From a checkpoint of a small image classifier: patch size [4, 4], 195000 training examples.
Rows from block 3 of a small image classifier, named by matrix and row number. Rows with one number belong to one neuron. Each number is 500 + 40 x the weight over its row's rms, rounded and kept within 0 to 999. All counts start at 0. Numbers have three digits each. After the name is the row's rms in percent of the matrix's.
After each neuron's rows are labels from the 100 images, of 14976, where the neuron reaches its highest value: "top examples" is what is common among them. Only what is clearly more common there than usual is listed. The data: rendered made-up planets. In brackets: how many of the 100, against the usual share in percent.
# fc1: MLP up (model.blocks.3.mlp.fc1.weight, 512x256), inputs 0-127
# fc2: MLP down (model.blocks.3.mlp.fc2.weight, 256x512, transposed), outputs 0-127

fc1.7 077:481530500469502473396526530462482513489530519457467535453480577565495472473542546547499500509487548512486434558470470532554477446503528510433435491537508455480523515479602592569488494581485464550441563478502505531490481505455504445548529526501558540446519504533516474480496536515459444527529492560468491454539542509493456567526556532559483479477514528462462534460526512516477471539516
fc2.7 072:567526571502467423423487525447587538521476503481545494539534481510466518521482512557551551459544551413443525481484476508536487507521526499550504479502542451487533485485484471481483518464503446545491551489527482447450501524494455531450441466534492440470442457448480513528494547542654493470460456500456498423554491549524551460465537535521491453502478523504536491471557492456508461537472
top examples: full (58 vs 25.3)

fc1.359 091:473496475480471534560523530487474460525505481476460515467495459500488464554479464522531430541516437507471536458529554514533538521523506513509469545527520542584488504550511494505455554545479440597499451578572494479465519491447471574531495462534451458504484488453494491449496493514553483487556511455502520501475482548517547519540473523578533541476485499515464462454426487477502536451476
fc2.359 095:509506609458472464415478457547445530530531501437515551443518480523523548525445522475497526547510520409489559520541487446522557469528428536425490482519509527499540470528455504449522446481471467479520500536539522499535463517535466533471525482545454482509540478489441541428540491498564496481491447516530454502601497457538451506428485508487499502441593497451443509479541474516525523553492
top examples: ocean world (80 vs 14.4)

fc1.401 066:527458481502524531535499472484617545460467526473531408501531455429540550421553538476555508420577552537490547484536493387474516538444449445504497515523534509508512475477492536449569514559464517456502521474541470475483453480507567523508500534503478563442530521494472463528517536448511500539470515441521496475526465463486478543430488560506513514560476447460468435563585452542514461529503
fc2.401 063:456465570459503485580489521483454515473569507483439502454542449503491548478431411506550381521510489460536543434437479521558454516521500466500508456530460540539470509535460471459471540445567471502568509464474517476440489592457501473539515427529480484482516519494507494509473484522568489463484516550480451446503543457430490558528466499483517519474534499473453543479520447509550523574469
top examples: crescent (56 vs 24.6); cracked ice world (33 vs 14.1)

fc1.270 070:516528427559492578525493456518494524519521448533538380551526481470520462477540544453555547454449511456531470494534508450503529495474487516516571530501511530480577551446451465476554477455513514400469459456514447531522459497445490401499490450498574560513491521475494506552504502459405586557432548528502459453464462504477491550533448513460493502484486512460475516551471544440564526538458
fc2.270 065:509540543531491468502502464488449532553442446471516547508462474552509534486431467533530536448526488458467506466512481545517503480548530498547447459504462447442473530540440527545443495429515516443523556501547561527512522499541455557570499442481531525498471541451497555409348467552615468518506465479470453546461458502588532462498526501533472504512542447478512503500542443577508523543504
top examples: lava world (99 vs 14.7); glowing rim (80 vs 40.1); full (61 vs 25.3)

fc1.385 073:511485430571504505534525561414566561518516519516469444583519416442524562522477510505479569499541492504488534478479497460461481468450458516540475476540552492435489552464483545507581601539510476513543438507519464510446466554546503537480511554545557523576481505477473524506516519455485501498537500449565484493529538479570441567477554504435510503497533433508523478499487465466488532566524
fc2.385 068:496488522536471437507463466560483489455502533548500478541468448526455560515425497527490436556557479522420454564531526597534502486496448511486503523482532499504482505556557451482453466522452447522521527456451539509496526519470532546558406494575436543497519563475441613486447431567518492546452494472481519444482545514535474508473496469507499561470557547535480508455432447482510499564475
top examples: cracked ice world (92 vs 14.1); crescent (68 vs 24.6)

fc1.491 073:553527478522508507543518429526603461523541527509486523469496422462476534446533505399537525517480566470528508450474467528417551424493510476476560465537568516450496467488479409475568533527471575499513441520461516537453466479549552541521511488525545528513513455547481457495476579504458497545479497497448509528497456512508544470578556545433512477515441524575536516553524478523528446523459
fc2.491 081:509487500505515509480470517508482492452537463508586526462531457486455378558456475549517570546491399459517542533489450516525497511449569439503467490544563506469540511524507479468435459532458472528459548492544510518518500503518481547510502462479506572534506577501520487464399450527590491489566531598608464492500522498540524517487429439526533471450507511488549499524492465461413535437524
top examples: gibbous (62 vs 25.4); desert world (51 vs 13.8)

fc1.343 100:503495464554493525483518524495538533490508526570470494526522465464506540513538530510554559554490486509485437543453446508489485491418508422505547463572587501482588566477493500450510466516473478529525409524493449503473492492492468483506552492492518493433469524586422447493545501494458564517481539462464519509440478511492528518528454478531486492600512466517515415504446588469628496520528
fc2.343 093:397527520463477537491518497456389510504433412532555464517531551485455458517461537500456414485492431443439538534453502467513505490479557460525515498520479544492471474483496463489497459496468484449406494485495476512483517555483491506567507487410513452433528522483518467447536536416456559483460538522494484483483481513550496499463434458465542497504440460525524488577533494525423565484523
top examples: ocean world (94 vs 14.4); full (52 vs 25.3)

fc1.151 088:481434456540502440460515564465488548545559530503543591480480548508513484486502519564494479507587441468457504486520478478498560506511501477524424508469509493534539511540498595481446532531486437523569429457531531474485417515508531509544469461542508483504521502462485522518476421497563442494516463502489494484510540541559565463470490522504481442500527501492502491463421464447570479517535
fc2.151 085:522424561516436451524482473554395532527504480454469568471537503522523559544466537434462494542525504493467575476509518567500527480537475563405544524535526535504474466516462486477480489474450452524444511476516534514566509482534526468514518460546436554529542504506550574457450526460528539462498449519550465486552540469525486472417463545472509495448505437496447564515524461529479463577451
top examples: cloud-covered world (39 vs 14.5); ocean world (33 vs 14.4)

fc1.34 142:453477509543489481473538505453520407427551466505512565468546538522456441464501463490503493482548551507579493506467499478497525538469454497554459491440499538496513471514556560456449487535514463503498496507466497502454471449391481499538461465495518458536550447563501531523553471488506553465500488453477584452497476454551528483513516496428642426547579518477416547446485470479516474571567
fc2.34 142:618482451491512537500488540478528417471437495557485536545558504511483573476520481545489436588538547485486413513543493586528505470431472552511478453476483487506516501548571461525501540550435479544547473550543508486487486567494522541493457567548420502510451521489591452481532521526531499513412473473504548495481466512513529531493536575530451446469446430548466453457530513520439483485543
top examples: cloud-covered world (41 vs 14.5)

fc1.274 071:532445455565443439452541516538557399426481516473517542469476528569500462397484471536560489534521423460487486559469516491507586456494554499559487481543474521551501530545458522438471568463511532473461509455537540487507546558472513525461448523553520463494520548480527468512500520520514476520483465496494515507441518456539480500454531569480587465552472502505526444526490470562553465443461
fc2.274 061:529482503545494554564471455499483467533454489542526551544450548537543534524556535507526503512568538504509489493520562509502467423545519480436523506508488520556476498493531465509459496497445530478569509529533556540528440533487476553501480484474475473517508553477454436487424557503448513518494451498499556530525552486426452529556571519492478550437531477549462435423547467535504454549530
top examples: rings (61 vs 33.7); cloud-covered world (35 vs 14.5)

fc1.116 063:483474438584480444462423460493547526452506495503432494528494465578436551454529457513459485516549492585564517573535537512556557494501530442489491512467446505449506503564542460441519543522434457483553529436493544524549567508475468521529457442455485555520432524488453465459520441512479511535523437471471521498455474441481510496459550559479524483482509465529445520469489509547450451521527
fc2.116 054:495467517448579564497482553506536482542539562541561525546525522565539487521503519460438440474535482468465473531453460571517439464545562614498481550520523532537533450454505513447563466504524470532493507470472464482546533476521428454499446469538531457437454503487529470486483459481565564552465549449545564467569456476520514524537562550437466492469488514540498465465592493460493432485457
top examples: rings (85 vs 33.7); desert world (73 vs 13.8)

fc1.351 064:527494414493439494535478474466486452457481470450482497526550488539506540534510533543593541407474540551487495565455548389525460475505525430515507479551554552472577525464460513530490572534509469439475555497471484538471594530473501512529499442517464467459542529460508466489580434502428445445488477582519484542476511540475503509459479458503568513588520492470502516557503501434427561480525
fc2.351 058:529551453476502521488431475518472424506552503546565508436553466498549438527520426457436589481465457520493504549517466539434512482475444537469522547459507473463540459434463537495513460424546438448492539497549563535505478471537453503567450564474515501509554487484418505529526435563528464514489464548513560521483495463480427529515425545552435543503479466523563524467531536602500503506538
top examples: full (66 vs 25.3); lava world (54 vs 14.7); ocean world (37 vs 14.4)

fc1.184 094:479530498575540501443568448423480501516512499483463532545479424488479466446574510502532466500549500431449473494530411462536461510538507578493539462483535554555515455459499455478574518496488511475475525555548448500552494517493495446572581524422463532524576494466510447544539509502518515440529562474530479481495510473505460545534510460513493441559508446476544561492479476486535489497515
fc2.184 078:467503520503479572516523552490567553462449512541541501501491515481566549522519502488551462405495540536490515479497463480521495481439559557501541485514529514505529517506496511549512539505473505403490545452509503455517519575523510543530434539489539452501494512398541544510424466434496554505499480526544513462459485556533542582520488509493475526494464471527473523474483444441441532512488
top examples: polar caps (72 vs 26.6); cracked ice world (32 vs 14.1)

fc1.254 066:535495483553510459421441550546584449509507529531564420503462565511492524415457451521557463505472569506450554538517527525501520500506552544479493461558460477519495554467508489447526525537522468541467432494508518477510601548492530452457589502489519556433444527519518519495546455523461503504490464435512462484459462481528488509549557486515506455532537502457562460443494511519466470520503
fc2.254 059:536581436461500475550547453545522519520397521529445514522454478519490514516543498429531405515433521520558519565448467498519557453537503520534473558484490447499454488523507454502498494555533562552486540549523488446539517411478421431491480525560507509500545480459493483454542547429427461539444518540550537453442512474510448482492548545530447450468470477547449512429593473493443472511521
top examples: cloud-covered world (33 vs 14.5)

fc1.316 066:534483416559459523541537485514481468519472500492451464538444517490520437432539512575510565453498575481452511449540529437516549538467550476569577487548559509528495553448460466456489575503556546428454534546493546501501446499473549465519498453504483554467503489539512532476523433505505568506503452461529515488548526458462494562488496467501558436587508532473505515442518453508485442448473
fc2.316 054:519542495459445471460453539522511461520499539541532454500448437534467512511522446467499488518492498501540490555531435576446495524453491463479464513557469452536454548443485524439488540441520496441526500467493481446489472584531441471513466518519450494536462425529478466470411516518585532471448519519532479459507486457498506522491489516534505570476476458466447491495504473483532455533538
top examples: cloud-covered world (67 vs 14.5); half lit (55 vs 24.8)

fc1.96 062:471483458571511532494555524471457488468448564487452485475491427468499443547523558509534560453444440488435562502495529548451437564544496485439491531507511461432457513465533460537442481539550456442512510432466465500422485466519457516485485464542456526466502502485539571542560474552469467424545471455469429495495486492486441473554482471534451544523461541534458438510536520432547476540555
fc2.96 058:496534478526453513522524420455436467480456473446472571450493497475499436499459489554571475531442515534526499501452557602470522518584557476460541494541517542520499474547482520494500492489547526436432519485523458497461453539479436484530473522504552539502567460455469493518466462561475489495505468563541440482467551486572458437515493514446455577512434511450466511558412565562545539535426
top examples: full (56 vs 25.3); ocean world (36 vs 14.4)

fc1.387 067:550464483517562512541537416525519449542466535503456448475459448561507537546466485560510488512563520562534517566449487487483541549494520528561488563474534416487492529416443511519495479472536526431518519456569537541554563436492474424475552453448441522481456442485525457541569512505466422521458543528535536507557467518542489512445471578542431508506513507493506485444534533570509461435456
fc2.387 058:436467465448520543479537474492558473499557522514510530558550517499488390490489549491558489491513464544490522527445473490510442496456542497483543505554564519514574508505544461523476501562499454505560471455513460515469486552456565563544529415536540500512509448449510478592450526547587483469476474579568453509505472474502445539514512470467489475463472470435449506557507511529494525489546
top examples: rings (75 vs 33.7); cratered rock (52 vs 14.1)

fc1.237 112:520589503484482524572474526520511497486478420552521520521485479551539527477520544529434511467461508483505474455435501523498474456459480566515509466497552514490486466427561466499556511521546504584526565493549517449499437476514574413462449552534446517439557565521546523518485453459515555529539532521495573550501500393529438550460533539546499512506453513489459534515484466506492508540516
fc2.237 103:507461538498492520475502510429490560503492468429529496455480499484461477505457590468539503457502465453443540544480536479539473482551471492449547561513522602474483482423482456492498511522471464423460491489520483542471527532531498522521537496525586421490475432429494519517388588538587522490491456509507444515550541477529529461467498536499491534463573563455507499470422515481425541503500
top examples: desert world (66 vs 13.8); half lit (51 vs 24.8); lava world (33 vs 14.7)

fc1.434 116:444449487489566546492509545468506454493597526543496541453554500447446480425521514514589520447596530519512495450546471463470481479513478605532544497472502487530512517534445553503542494493527462529447531492482452541529455432402529497592547462479545482516504437479489478537541478458466545399533518458528499466491548465550471483529556485487573399558521464501469478529440486465505446519499
fc2.434 111:520496414489536579527451518478551496517463515492543505519561494492611539504499448498479442460525505454499420551520505590493460508442542561492541459511502434529482499572557501506476542491488460542504493524474485553459480568493526525503429548526507503521439517470512521472449441531606476517489521542525538489440482536474493511528558605469422551526440452510505470466549521583440482467461
top examples: polar caps (85 vs 26.6); gibbous (61 vs 25.4)

fc1.497 080:565483539530495486486582455426529545444482448480527454452439539483436516500480472490524524514492470528509556568522508450516593505515471541517510524483562476474531481506462482534521482490518563469524542480504453534470529553555560454581523521474511490481454466482457458487529490536413460503539524477503413495473544507484473446452484525452469479618550506527541440537521515433566477445516
fc2.497 078:514504473452572513514528480471534484502412440526524474530450463531587519545445519543513588451552468469461512568494543497448394506459573567398492546477515494505514478419530479519441491448498532397411527491566521445483535576486441534479466478547489533498553522486480532460511474466609538532531482524492534522439447540527442489449546492512466517516421535563478473484467518566557490470481
top examples: full (61 vs 25.3); ocean world (55 vs 14.4); lava world (34 vs 14.7)

fc1.195 065:459515444520485482501538533529460519442545522578509456479500534525453501465476508518503525565509521474531555549491519523491465530423557566549520497481530510520458526496517552448547448531560567519431505559538524473517475532551577511445568443529442532535489497588459491532572454456475504495543434572505474455543557504482457531492479504555515535482526542540485469494470434458547515488446
fc2.195 057:445545434550522474540463498459438577421476486525502489556472506482457488544472493513546502492531522558428565488524460470467531522507511425500474550557499500468487505523534531531558446467556539481485467439500514531528549522506492454479561436491538539489447433432523555421508495466561547562462482430521495481536485545535522447494468483485453487494553548520478538507434576516494535552437
top examples: desert world (97 vs 13.8); half lit (67 vs 24.8)

fc1.140 122:508555438521477466466518463521531530447417424522493377543444449473549511513524531470493568417471449488491495573544491453456567463504530496508518467574588525407542541503552506432554555495568538451495460535509459522487552506510478452470509468450519510529512561502421483518538470450454502504420450542492489508492500470524449575446521481556508499556496540427521538429518555469481539464474
fc2.140 104:496603494470538573580519508569509499509520542506500496471504546468586558452538422503483444491452530487556504476433502511471507471501532551540449507511473478517449552466510488560498544501486538522574529582451472502573510458537467481414507534490485438484479572512545436453490487529403481582527496497570524521473417466481470450501444480502466514478514497528465488453572457572570529486531
top examples: desert world (39 vs 13.8)

fc1.275 080:495478531518522508517595510568526467554546535453479466407478561530438536536568525443480545473523491472559504488549498466469476535502459551495526506509372511442499462507530512502451518488503501439441469519487470563499476434453460474482539514434469512478455454587481453523512470459480528523494536417485499494463501464506545412492452491516503462503489505448556479454447570476487424487467
fc2.275 086:508567495497513448476508465477383485528461508477524532504490477499551446515506554513507528539539444452517481481529498598535438452519508552508510486490503515496465462497522478456480501469491527479526558508526526536558479504514503477501529532537500539538508468444487524432311481510502498479444555532557448468520481520534472479420499458419528542561531479457470561451539467515483434525433
top examples: rings (89 vs 33.7); lava world (86 vs 14.7)

fc1.348 073:467508444527522491481519535421541527490477534559545428532535544502477508420574465514532556553521535452536505493557505491496527483479531505448497458517509526521557510472480461542458559575455442536460448534467524489484509484506530541540583466510481533514546475453507446500523582541363542413557458524548514512521487477479500556510420552519494483517470483511512448494501539470482465507448
fc2.348 074:530464498512473412423530534554567448569507524497472509498459538525510573538514460512503506571531544500574494436441508569492552439508534528523541523480462482542440515519545550533452515463509499521535517486543556503518439522436487507521433537487425459463486529527545517535347557569567498471434490429488541557477493541485485483475515486489518516492551524490500452435533449541484479528548
top examples: cloud-covered world (88 vs 14.5); half lit (70 vs 24.8)

fc1.399 070:518490523514474503434499535508500492462509457432537477522503446504479510445464490469555578419502490514518530489551492397444536545491523430498520567594514459466525474510423504463505530469521469520464545491516466484466608501464524461434485515537494540536497466464443502502498483577453453508547537524524533471509535436482532562485468521506600545593541498474563485499441479477484557422517
fc2.399 072:512577492537457495487437494519500506513494527524563508479492501540544500497515479469492621459472458481479436504412543468495442481490544511501539484510478480476490479400460441570494472482490552419460495548515477445535504541560535528530503513485524545511559463499500576497522367496487577529524491503499561509488436495566547521452500443482504531482458508537512520461492504618493508538483
top examples: ocean world (90 vs 14.4); full (61 vs 25.3)

fc1.135 068:509463497554527541509445534425563533477507448484519473558522496508452522457538504544516524537474470509453486504470530467514468465486426446454493527511537453543439480473507541470582497566487448494444439450470506544428486560560468475446439477492480473546490452493436439560503441424401444467474492502538480555531540446479545466487497488513512513537551540546526494528473485484484526511464
fc2.135 060:470542553567540451535513531479402498555432505467454479497450536550432488518451495584447457528526483480513493522481522511432506513517464482572539560543455467517493550535502537527492498436542450503555513509547482429464484514447465567557483456502480519544420450474505589393420482517562592557533554455519469478512500524484585476536430550506550455474507467517547525501517464499446568578483
top examples: cracked ice world (81 vs 14.1); crescent (54 vs 24.6)

fc1.277 108:479496505422504491477459450508501453516460496545486554446518521504508538492555516472494511524496512422547524512494427486586508460522491601473537513455481593456501509462529410562513491502470438527488519538477520488506455485515515508538536556486480497543563511516520533528556502463527515538454387498494503568522548420581530513426423470579540507429498494478425486485503506510516459462502
fc2.277 102:484508538455437487471449552576502499504515498525524474530482561528458516565453459439477530537469505490445455488483508504479495476499545527426508477543527581509522530526549482491524463526437507512534511487553555439501420495478482480538516456483482552493473459527468462421610426463571577500519451524504503519500471484560546529397409489497555537451489526465472461488427498457459495517560
top examples: desert world (95 vs 13.8); rings (73 vs 33.7); crescent (51 vs 24.6)

fc1.384 229:558464456549492539540471465519544467404508523571453537536486450555521502478563488498458525524470562482513471505472453540541549476470563487440521534500529494490485499449613451506473520581510469523460424458597492467444504567487556520470502473494495554513484528579494601470525553469467581452461546498493619510413482510503555557463512482474571453533431534560516479518462521475509473502485
fc2.384 231:458595537477500568521500526488517509450540481515561534517482551448481476485513403512501392475500509479512463413466541469510490521518517508588451449453483473493461521514504530580492525487459497552482504489413506486479496511436502501580493561446578407507510444481491479511395438430570514542488509497495442531463443481497488460544517445490509488492543516462476460542522507508514498472570
top examples: polar caps (59 vs 26.6); gibbous (54 vs 25.4)

fc1.81 194:477477470483503522482508558438517436452528465548460528475575549508458491459522521520499493547540568499488479440470516545569515546421432594505525477485498484492551538547531551516500532545432396515486486533533496482470445542431508559572510497500492462493486430499503433553515539522480541455477454501501510485462531486519494427517467515458567462497545449490460449468490521458527482530512
fc2.81 186:551481491481531561528481470481463412522448521526547508527477441500496460502502484537527460531531492433449483505455485581500466510465507554514516557484488535517478494502547526504517489483443520471452514499515499550501509483419522552554491567500506485410506506474509515510398460538566443478511521514464522458495503496514515493536539578495448501510489476531543465480553497512441501438498
top examples: lava world (63 vs 14.7)

fc1.190 075:460485417568506440474516509548564413458470524505506556506527452477504530485489451422484528443473481469546502544574387512496529491465432490485490499484524515479541552533412442512577526529471519534517542530432503545483449513444503465429499494441526559501554480518524459535554505558500522510555451514564471557535463466579525542474502508575464410523539525488527491507571443498466438479464
fc2.190 077:503535484445527508493530554505472493513566455527525563480487500484492439507444518515473531519509443550497461488482520542537522475532457418525552555505489523551538469541460531489512521471452490471582484468504557519480559492523527546462401407502518484539526516380567561426428481587590546483557554563621528505558482539489558536485612469433485508452460531536474598480510533555431457535491
top examples: gibbous (51 vs 25.4); cloud-covered world (43 vs 14.5); desert world (39 vs 13.8)

fc1.421 072:487440501546552467450473442492503522484505549460497543496488565434512569496518447449539479523468575515463450537545436520545505549381525518548522440558534432536548503474413465482519497501532430450472463456468524432552444540510568470493550516437554512494549552583426535569480563536435543445501490522512535553471517501452467447441491473569534462486488508465443516511506475527515529510535
fc2.421 061:501437503546452467465489486533513487544508561565438451441458491496563445447526527508459505477453549555502491573469519462489497454494518443535467521543460458564490518486557566461509509458516466479554503554472479441538478519473469518447525450447475607478537557457576530511466496559577509544495487480465525444486484484474485441499449498455536520508525433547499464449485535567473527434468
top examples: rings (100 vs 33.7); ocean world (63 vs 14.4); lava world (37 vs 14.7)

fc1.414 093:525451431533528554458477528433578505523517481549497492464580548462540474438507562498541534466569521514509467557503467499536507521553425587428556492555492489505562499547505565512518558516509486487467534512502411497532551427489455471552600548498544490458489430492505476525512458554469477488491473486532468462470505501436424543502469519510515527508544479499545480494519559493487444459456
fc2.414 088:480431543511491491486551472547406521522556454495429495485489542505452479577445436579495463479494442497508503474489515573456494485444493456531471425506465471477401546504546472487418471547500484459477441472455541455506438521412504552472409530546520472516476475486496505442480490513442536525433511538483540524469531531531482509508480428511481463466418528513527490494476511471505508424472
top examples: polar caps (66 vs 26.6); lava world (47 vs 14.7)

fc1.55 098:495584462527484539484518449550630516474452444502498469522495457451535533438505531455516594456476539501475548470525531479485471426535518494520597469546492420466501506408480489545539519494497497506521556463539435522443506512542607481473498568514537497513501472483457558544549473447469531530557540464544475513543468441510462553462444451453581514569516576535467518503496511454457476558465
fc2.55 090:453511483463470533466490532522559537509437552518486521524453473485453588520452487537512410513522582512453494457461475564486466524505512481505497565468482508492477538493523537476506494480507460509540497494520515526452453530476534525491507444536474520444461476489512515509370533552602443470465520477468494483506510508471526532463435550452450569495536484511499513490471454539517472501552
top examples: crescent (59 vs 24.6)

fc1.0 103:465503503443476446516504534506495448523523542477469497515533540501537571506465540480507494441515448447522502561507495476469461514521481540520501553478499581521465507430515451452540497550434520458484424446508460540509526458485481447497468568465483536539477430453515453503520499483546478467461439491338532494522502440516505532475523542502518472490508462481465487513498446513507514500513
fc2.0 107:433530539488466412464454462534483587520497549479465448496460565526579471585455495459431555574461534496507525500480523500530434496515522466413507520522478535530484452491471507454518496544460504466486530508529492446537430596517523485510537444538472492514479468580483548467548477448599564480492422530524483553497446476508481519427430505508514572468532547453457501475474533585510446593538
top examples: rings (99 vs 33.7); desert world (90 vs 13.8); crescent (53 vs 24.6)

fc1.294 062:467439483509470522535560459490483545492474545513487482559461520512535460433468546563507467483518559455496505547473473451548467537405535561521494474476553480533515527491451560477540567573459446532433479491500502541491453467435492573547533457525559490560495519501461445502568485562533526541556457463491542460495560489545498465433464478457564558510462482534452442454586479430553479460542
fc2.294 054:466500477561563450553444445485497535493454446498461521470452493452536545510516497548533526493512548501511471488519457516501512508500524547522470487540503482566549481442542442506529488426502440461529562458490551561483541515565565481472534546563460519505443427506537579436511497464585510485507497468476485434558510573521563536462445517483509532439449507541462471468469488509431456532531
top examples: cracked ice world (66 vs 14.1)

fc1.169 070:528476500497482508536526495526502459521478527438532548530473471484488544501461533528450551495603478569540458488565548473512449499593523558477532515455476536592540523500556548530550525483518443529543527482489520575460465511548555528551524530469441439600436502443522466534504487495550452474477456422556524505484523516493522497528442576447503419481558471523494407431455556483487535518539
fc2.169 059:462542562488514465496444458512503558466406509495487539452435445506568546522518569491460532588546499484488464455509477511503512526499489518487522524454519497504497471489515523477439507472424482436433505463514479463568427526608483481416525492492514455520552483450521489470541425481535424531466445535560559484537550521541512503471444451531481501488494554514418504521479429557544578522452
top examples: cracked ice world (35 vs 14.1)

fc1.370 073:461557468581492476475509537501622495488538496545449542551439561407511520518455523461590503517545548574503484469549482535459539479513492528515460466511524546550527532449525470547531509512523509490579514470418435496558445471428513452537525469494493449506474473431548537525492517529521476516475502422502452466466484463518459495454483562535511426585482508531433510451587486462534488472441
fc2.370 065:504453485483526530465539502480411464523521481543503549505423487555471500487439455557495530555479479478530472457464466569483534446538465522471537519445521579458456484472525473513462521482433495542505548483548523468547467454476525486445501423479404536490502511528550478463412507543640519530476499530548540441489472483479511547424493515479492524452524569461580530546496448479500460510503
top examples: gibbous (63 vs 25.4); cloud-covered world (51 vs 14.5)

fc1.390 067:488458432520469583489519492471515470536509499503526420528523419469575542506566559460456518455565572493507483491448461404492490512549509554469504507555553534493549500431443523486569569476524566515426438463483468495450597564464536494531514508473577434458509445448475445506515539445420497480516498491443534447492437470540510547494581512402460445441517492465579495513549500432576549493538
fc2.390 064:512513523532503568443511562511443563453507462446502468522487461442441439560507449472536518487547473493462436474478492520543437470454569489573447556534475557533527523476521535504463466450519498486450550539513557485579426439477469468496524499443554536464556477544552451471481502527516523483544423559470451535525468508435480475475516488434513562506519580436521501458477499525466567517534
top examples: crescent (88 vs 24.6); desert world (71 vs 13.8)

fc1.113 070:453518480443454476518510513533506489531471468458510479523493537567438499540480531500469580578575470531457475470531504556468467523586502485532552510423488505526502491460560508447565528559533483561488427541527440492417477526448528559501548494455474488481496500521529472538546519433450503458465566501527544542510545515480528515549440457537520536534496518527522535436443463458441529510508
fc2.113 070:475513504534582505499502524549544451485551521533483498491532465434583467480445508521477545485538499507518535528491553523456452498511554528543525437545501457497393494488469472519448447427502542403493498524509552555487538427489538514538558551469517502447476495465434508503397507460597510515507526528539499436526468518564451522520515488458457525569446450559481473548481478521500526538443
top examples: polar caps (55 vs 26.6); cloud-covered world (39 vs 14.5)

fc1.263 240:494529480545501523481536497510531437462423458510496531457472447444522494447480454501524522462577534476561527490445526389455512481500525453548478530469466454440486475432509536514492536480551559435525501476450476516415513481433486449446476509456529464581489470546442533500501496481503468427534514422509507499477467494533456520487500472445585439551540521518517533472497471493465530509538
fc2.263 254:577480467501560514514536516519561450501497482518469563460527497463463563464535529505472470558534538556529474489538549591508509520501539532543545526427445455532478523494492479523475507536509463555607463524488527503440482585489485566519418584581426494540433478486567540507417590486575491459493490423471543468525475498420507531547506571494482433513500486537420467455549515611504435545500
top examples: rings (63 vs 33.7)

fc1.485 066:515468404570530549420543507518561536421525469484465360573541492519468493450587553465512453500544496542462456484495434431455546512576431455559510495498453490564540512540440455508573516464508521466481544478531513480405479529445514530498510488417506490502457430513563430507539462538457530510478446486496488555528540509477471492501530485530530510517496491530480448520493476515520490479465
fc2.485 061:528450468471527568536491508506554498484584509483542576554472432455559430518537583475563546524499462428499551460511456555465541498508482466500562453449471522535523550489525444506440568544524504522449460487505497480522495522568534488544499535556454508506544417428515456429468480546567483461457501505504450539465551469511495433480464500482460510488458521513459456465487443475551451500533
top examples: full (70 vs 25.3); cracked ice world (68 vs 14.1)

fc1.253 073:462569441512463500474535547489522511525452434562496448517478513515461466435487576464430532473437429451498499477510528543520490496480522505490512461516515487455487512476546493498490533471502527582506565479509516449493544473523563428554495528531485492505480538529529480548536540585427482455460470475555563523521528452447464511467483470541532517511450489517521519502481502518434487526524
fc2.253 080:500448552463519553456438494419447522528468487442556554488472494516446519458493540510565456468511509439431507561449471496462457516553482578470563589512544536512496505477454540456505480518491433451489453544512481519465460486499483474546533513436588525542504442423561453503452534507454509511436484518454487450509532569563508523477494546475519518506455524541470466499489470526526544522518
top examples: crescent (55 vs 24.6); lava world (43 vs 14.7)

fc1.297 113:512468480489554509488569508369511465527514520503501496478572435426425430506561482530515549538647496460480495430533506541481473505510397528525530452427431537498548509517480520519523529548498479459453461502510442570484505517433483576550513532469522497522462429457520510492551495489490468504532511450463520426531559504476492454512543523492522499531554441441486525515483547459506478494543
fc2.297 122:523546523471478500439449526478416447527432528498561485553496451509496545535503464514538490430507467371417518494537475503517503538525489553471524472531507541494492555544536501460481535466500467427424508487508484475527467515492512472605559619546518499527504449451484526461543356488487522491479540503513474484571510508551536527509541513543551485588449481474516505514466463454442508483492
top examples: polar caps (84 vs 26.6); gibbous (57 vs 25.4)

fc1.424 062:495517441528461545523458502517528488559510533536557494533487512473489507546487405482449530545484440413477514485470512496525493471422458531437449535558530554508537533547491484477467492462525513447432454451439492433447482447550477544533560474538461547537557446460508486462484543474483431573457537526545481465456541454523506516465530436513540473452455541514545546517472460427521548569571
fc2.424 057:560526521509480517555479474551455471445500524472470513451521443502438530553489540487494420497475472473472539528521541471532503563535464493568510571572520504512563553474457536473456489575455509502519494550504451450502484561519521459552557421497492524546518564568495436461392501510534513537460468474573442571525464442495482430477464459475491523443537421516489523455485557452540477563550
top examples: desert world (69 vs 13.8)

fc1.90 071:477477456541524505470492541448587484501457508470444498627493524402542480473552536511494524530453520512473515551506506509457521427511449537492493549483608438449506472472443546558535470559450488521532427531510506512536393557557508499472509472512500490462463422426462530522556485500537486427530495494540566519472521501516500518545548544481448518538478541482445531572587469472477464479476
fc2.90 063:532517504477566538553457496560560496510458533483521509530542480483479524512468422576556465556562483511490484484475524530514495540530486504524546557457486477464435500464568510474479522544466494494473486477542441504517530525431464568500537471496493493466486427466482487509392516600646441541484484477536520475521550483485446514456480470504507517528486527466481493499520525437458529552505
top examples: cracked ice world (46 vs 14.1)

fc1.438 080:507535496541534573541475519466487550552537462515567511589457439411551432510565536440578514442497521441528476501538537445467510479537461547426501455466560494464561515520430505532498486541549557512465446497520512524464567487479486483498570475488502489435479439473497465561537468490414460479547525522494577528534476511511474481481524484494446551464499566557486534544578461479538536497509
fc2.438 074:516522483467487491493491503541463557458494465441565572461555486537459452500506423451523472568497453416539467488446466522514516483547479455557484544498487559473587486494497539501451487518515513530488551511497476533565484512504461523632530510484547546502546513558525448487529423563576540528548479527521476475463533482458502443464567460478543501444451495454570496497547510555510513493468
top examples: crescent (81 vs 24.6); lava world (62 vs 14.7); desert world (38 vs 13.8)